python train.py --num_classes=[4, 6, 2] --avg_pool_shortcut=true --merge_dims=true
Rows from block 9 of a small image classifier, named by matrix and row number. Rows with one number belong to one channel. Each number is 128 + 32 x the weight over its row's rms, rounded and kept within 0 to 255. All counts start at 0. Numbers have three digits each.
After each channel's rows are labels from the 100 images, of 14848, where the channel reaches its highest value: "top examples" is what is common among them. Only what is clearly more common there than usual is listed. The data: simulated grey scan slices of phantoms with and without marks.
# convs0: first 3x3 conv (model.blocks.9.convs.0.weight, 240x240x3x3, each kernel summed), inputs 160-239
# convs1: second 3x3 conv (model.blocks.9.convs.1.weight, 240x240x3x3, transposed, each kernel summed), outputs 160-239

convs0.224:127109133113114088121091186099130157091123160134085161059125137088093145131091116091178121099123077105137111128128117129080123125095224159069134187087155113155130130141118077093147105112184141142157111077160108134124121079094118127081078141
convs1.224:101143147104100155187132112170113094052100113145081154100093158095154148129107140159159173125135131199137126130108116159196140154164085142089128073113129155047150119171088124136142129180170131144097156128157140121127150195111123119134159138
top examples: ring; side: right half; chest

convs0.3:121142156138100132120141097149158129148228011146134100087155168121162115157061167112175120110098133109086150113101164155122116092154120066162130100120121089072129163107139139154171121135068123117116168122116169135131142122054154159162178071
convs1.3:128156170123147087142154146167119152121092183132144112125113088097113161158153139216104137178174112130132119207099156086161124136048101137135108132153161173142086106134134161123090138112169113107155147117176165138081159218115169125112127143
top examples: side: left half; dark spot; limb

convs0.55:100111135127114103151127184137111144134122125086130129178107144119121131135105144196072131173158093167058154178169138124152110112087106082134124133100066106133105150110131095159129131130084106126088140178141112151114089096141130132156084176
convs1.55:113167109135071159167106188125131073082180133121138180144177134142118058111162120072033125110170201105161109153123078147139090117074111112174072132136141134099105136150102150128151154111132117125140111113154170180158172114149151145101126135
top examples: crack in bone; chest

convs0.150:125162172104077151086082121124120168148111122156154146111094107180121127159108153104170204087136145108074150136140128105185085128053134115119132130096169095138166180168117090151150145110093141170111115158140090163114120089135116130084134085
convs1.150:164074066127098113179163108206169147125093092129089159168066138116126110148094126164151135147143154113161189078134148102105110167123117120104156136079145199203093120116116144104163098184169139168116127166152156078139102089143126163122126199
top examples: dark spot

convs0.209:111112140156121132137124088157117150173139099127150147153114153079145124115104142163116160139094079114123126111097114062145162213159141113090121078115092117082150199116129090164163056101152154144087124132084143083082114121104074151151155161
convs1.209:068103126082114001093127111166105110153098114083117120095139146114139077133123150115185102117061079126151125105073098104106098142039114113105178144133148105129117142154106182143153101158148141164177090077111076089120170180127101146062217174
top examples: side: right half; head; bright spot

convs0.157:159056150180076077127119138158126112122141082115164097109133118129111113128105124157127137100132164087128069169166085101131132109176131109126170123089112120052139160064132159147117143122097131145109092126127122104124108131135125145098107137
convs1.157:139151108099186115123081150141121107141111151203092108170105126178064134184127101185116091126104132085097092167148173129115095162125100142117089167169110186170162145128143149124089095136161154138116179110120075176153123137107179098143115102
top examples: crack in bone; side: right half; head

convs0.68:154152090117098065114080111098142091110070095125121159163151145152160164154134093135159141111078137072122147168096104106158125148167149104152075115101130136120108142153100197158158145083134110128137116154104168103082146107113137120087142115
convs1.68:153104157120156149174148152139102124095162156104111118129125119124195158089134153126143136131088113172083100164071132174098125186093105102065103149133155139202132065114167125104160141211157135166086157129147194114161156117097089123076065140
top examples: dark spot; side: left half

convs0.98:183114125094069095104120125189123105203167060098133080085141154122150093143164143211104149138132107130109164147112136121099046147121117122116074096161178127089141061177065094133125135109144127106093149088184164144116180146115166123133156108
convs1.98:151138143126103142114129181148150089071145096141123163148110077206095195146126125092094077115076117116110100085156043138114110158118109136086122106076160098150095108092135101111111112121142101141181120097071142139085111109120093123064112134
top examples: side: left half; limb; crack in bone

convs0.154:135127064102102128088167158138044093188130141139142137132092176134075125103106152131159138130105093166139129089129086109169109099113109142167159125153111185066151056141157092097106091113126071128083155211129068062100123098100171138136099121
convs1.154:154086147073110067104124175123174079101108139090112103095174106059184159160114099157125114101134062089117142132196155163102086133140082072125100158178055064140127110148132177147121160131128110128079130116096190139100112143149154154098103178
top examples: side: right half; several spots; bright spot

convs0.38:112127119167134150109094182095163119113102157187142164165116152103127120149152124137113152133103122193134127106118159160152132125120069093113175150141166112114178173132154143203045167186088153143136129097099033165126101096124126176134132100
convs1.38:148141117100219117111193131134135164113140133137158116158166121135107127162151128076109153173153127167128129161159145068126152078121116113148112146131182116066119155098116123157137081156093108111117127144135174094136177171113095108117150145
top examples: dark spot; side: right half; limb

convs0.177:071108131123164133080095160046111137177144137185054063134111136166100140097135137089143132109142129146099126087116120195161117115158108120103142079088198146070082090110106042110050091106111062114150127091151099155115135175160103154124136193
convs1.177:122084166114093152120085133105204095110117095077098112148098088134122148144106105139175140083141134113156114118189108134119183146070064122106072148121116239155068155078137162138166167058130132132148123125102135132117131041075075145134157085
top examples: ring; side: left half; belly

convs0.206:109164157133146112097162120138145082131146070097057067136101058076145127167100110152103104148115055164080181137161113145164163144107094097153104135153149122067131155121173120096149138138094072133149129098186116144132137152185110066123127190
convs1.206:130080130167109114164129137100101120082076164169162150119137135176150083100123134092119113104125111128133091107134130069079117120072124223059157135098181170134112157136102097151095086073166133085135093161136151128099142126126103076107080059
top examples: side: right half; crack in bone

convs0.210:106088118126065139150089145141111136122121107125160110181140064140161164132126084121197135156151095114140099122165109095102133143073123136142195220126137133126157093172087123143089085117122132121122102132202140174113155156125224108143145189
convs1.210:158143092115130138076074140189157115146087163125130114170108195183139123186122142144119106148150204164099153076036146155082123146108164116142145169185119155149209089145118114115165114148130141173159132166175125127135080166132126133141066210
top examples: side: right half; head; crack in bone

convs0.40:153144104095109154106143100123125150126177177116116137064141179147108168123098119130180127205130062134144073109176090056119124028121167099181146100104141136092149059090169148144164127094109123139102185160160144091206109113091105144176176137
convs1.40:145125171160090070139138099140074186141152152122167168101142115097099131143137152152141126158145154109153154154155189135185086048070063130091140132071128106163149140111127105139140088120153124100141137080141163144163116083123122107126130182
top examples: dark spot; side: left half

convs0.109:182126143112128065162124117177136131177096143111117176150146084083131127155062171124117141152098128114094129154097156122110115135094156081135170099095114137124155147215094174131174077077137159195114134094178107134156091112115187125146077098
convs1.109:187159128157125084141184088166145176153134112202135109167175067161141102052134157097110139111125152125167161074114085137076099142109110119098166107120120130143147145198130158166161136119161106136131165087155152124100093152118104080170185100
top examples: ring; belly

convs0.160:102125147150180097175120108098138149132116168096071107213160079097100142160127141128126134151100118113122198152128199132129094124131126131161164106149034118077095124073159112133128112106139156131191147085142178100135101100130197107138085074
convs1.160:044160139077120105160147172138118060095156128127180115092150073124090093124149100134110119143089136127089109102062139076177113143186145083102134138095094091157159160199128183053156122142146118141083141127097062181151088105134119104151075101
top examples: dark spot; belly

convs0.188:136227131117095091112117155088129096128169162127109073089137130112101150142111105187183136085080093099134199075152107113117138143113127114181115066154179160160115114100093177114113094120104085102110138116157181136121073094210116104098109143
convs1.188:128141108100142143076160086105147172068158099141103160152151092133133224115178155072120134078191115092084137147111147106151164061175070143099052100087108101154134111126123064125147172116092083134088094121083116140189135185109131098145146162
top examples: side: left half; crack in bone

convs0.232:115134143166130149114138114122172125156108081141102123160149121151028156141105135074112128142160130131094134129097091152136135153130157137127122167173216089141144082074123139140186119171120131116109172065079125148089134126165145179122151121
convs1.232:155153116170101190103147138100130109144167122103117121113128149178048143148150166179176128113107158130170130145196125110160127129114118136188115121154128181169161111155086143215144198168085162136120130113121151101214142145088122138121087127
top examples: head; side: right half; several spots

convs0.57:160116088088118105142144137075162152152028115141137166112118104115134144124115139153080093169117097099097120085075115115067086136072143073126175116131092126170148173119091113155161114201177134156091124098117130120149170125157116121131147173
convs1.57:099162154114096121080105188103081096130177141154189094111157145172127094122154101129181127134147133150176105192124107130162072138187133116165088183179135124173119122147101196146077099131098113155154113086126162089108108118170178172087077168
top examples: dark spot; side: left half; belly

convs0.14:140080051126127144226189107108138149132095120185067168119130138164073122111120118149139118120111141172136113101153097126020173155173138129182171128108157129082162160138121104093166086110167086064152151114183166108099112128099188078121135190
convs1.14:135121124147166166140124063113120064104140116168099113162119129135091165131073141128058138073045152192137088095167130161191150139151112129084104095113185120105159147147124147132176175162082126145071097103128107070128144104118074148148068140
top examples: ring; side: right half

convs0.111:138122130129137112152101170232121112123139159151128131108123081096162109135135078134148102088116129082146178128129073186110154080102115125204027143063142107161112152098188137115136128116141143150105115093079153116122136125135088162091171145
convs1.111:139125124117108125118133094141134141116169122140088086130138091099163150109093188109111153130175120175113125134119200123101118150074094153083125130168104157117111213162082148110087111132130136118164072111072142141122124144115171149136131103
top examples: side: left half; belly

convs0.46:161114172177158139134087161122182121173139144119128189137105098135130138173133149128144157074155169114187096094121146207107143114077152207121146086117126168157160089109093118096121151120145128150096175131119067121099112100140136145191050118
convs1.46:094122109080136164173188095081088106151123076085098100106184217099105109151088116125124137193110105101109121125168187139192097132141143130098125075177119096113124117121146102064104111154100104176153116149115183113167114156112131178112130143
top examples: side: right half; part: head; crack in bone; several spots

convs0.4:133122093127165103115105120122134157107082118168102080133134122199117137060061109142136165116124163112119123111118086118202180130105151137215092156177114159160131203184064153055137109107142115085098090144185149137131157126149164147131170164
convs1.4:167090102059168124150104078151110109123137126126119162115207175120141115093115160139092162164141170148131096112110091050154168059123121058100155182100151144150124123163131107167130098141174094087181123123167109113141142089119109111167145192
top examples: side: left half; crack in bone; part: head; bright spot

convs0.105:153070188169158155104093124135118096156103146144190090126068118146068121100100169175123158101088104131123129102190084181124127113091167072122109140089150170122095116120152140169102104167113093152126185120149098105197115133162125133137122133
convs1.105:129138119081142170140162152146149059134154134115132126144134136149145088133206109166131089079137098149085218102191134135071200140155153197120156118145116119154148119139102156073138145116137153160129118111109115088126159113058109080091071133
top examples: side: right half; ring

convs0.115:119212116167158202115141145088132079049138124151121118078125214083123115111158164129194101171151097111142105134108114102063103097125113146130147135144144125125130078096144155135113079154131126158137076158107099100146171143152156167142129195
convs1.115:176140163110087071078133129153092123123122175139157153145108112118209165128171141130107147109047140138079132072163071153148185126109137104126164121143074161075114139186028136082121094148119112150085179112135158150105106145151170146108091118
top examples: ring; chest

convs0.76:084181164108123209168134129115113191124180099113129118094141122105125131072155138139111115113116087145165144122167134113128236097159123135092115112124194116090139145128151111143081133077082135141140138133131136180140157158139134143124127100
convs1.76:161121113130108212120119084175116101136119125152125105112152173122150159103104116098136120157148140157087113169125154097097138110116099156108100107141133088082133122159130156105111202147163109125065121163138151112193148103153130109121107111
top examples: head; crack in bone; side: right half

convs0.173:194101060124112141102130117112117134172173163127086044114172206142133092101116125101149073135076070151117084117161094091137157118109136108167086115160126129146134082166145142143098136083186151162110123092121224150163119089110146118159116129
convs1.173:145056163095159178150130142102086141126171098103087140161133111121143138157178095131080140140147139139123123188100137075090156135116104105112135133120120088119072119075133105122124149109099147117156141149108120114143126068091174150133114119
top examples: dark spot

convs0.198:119134162113113145131111132137171132083132127171142165113122082076080114127138137111089157125117087114167120138118080166195113125095128128149141148170117024124116083254133090160151103128184096120131114135095149053179141194127163124126075139
convs1.198:193111157193118136120135121173149087175095117177136132105144102118118140174143172153102152099077162173180098097145150079130124096147140179139087148137127122135189080171146125118084110189101125083143097186191148123084109096155192173155113166
top examples: side: right half; ring

convs0.35:122133157072143159103116125132101122147132085128102085111176093011111110080157115206095180122146174183138155136125156068135097135091175124106102172131160099127148139189140162124152074143109123191123126015116165098105106100157147107098175089
convs1.35:154154063126099131106145122102167166137127146172118066134123102160113222111176119192199193158146138137192147199154113130116100192162135125121158096128138124150123135198118095025120126128152153162098178129142147116092157096114106122132092128
top examples: side: left half; several spots

convs0.2:149144162156102206163109176105170124125147148122167093110143091213057140085136175158161149135134095107101174067087096155115233172127092074094130174132149121104149172164153144122113109131163117117133058180112120164128107147131129113151114086
convs1.2:102130118086131086159085091105164182168169111105106107122105115100132176125111113146087095113076129133140141130132177122074164106134093145123129109145121081087150151105079166081139099102075056101100146086122129095120108132136120134149126104
top examples: head; several spots

convs0.107:172121124134183112121079186020158148118157138130160145072145147164173116153111116164171110115149093150097095112132156131147131094143153050101103142152063085112140132101152100167125183077091146086123118087147133129160140141155116083097101103
convs1.107:115076126108192147090142100146173099106070144148145135147148115200089109142170096135126089134188125079166078126130107098136100111083076163135098129204190138067135173127102132151167052096172114130129141113118133165110174145100139117111101127
top examples: crack in bone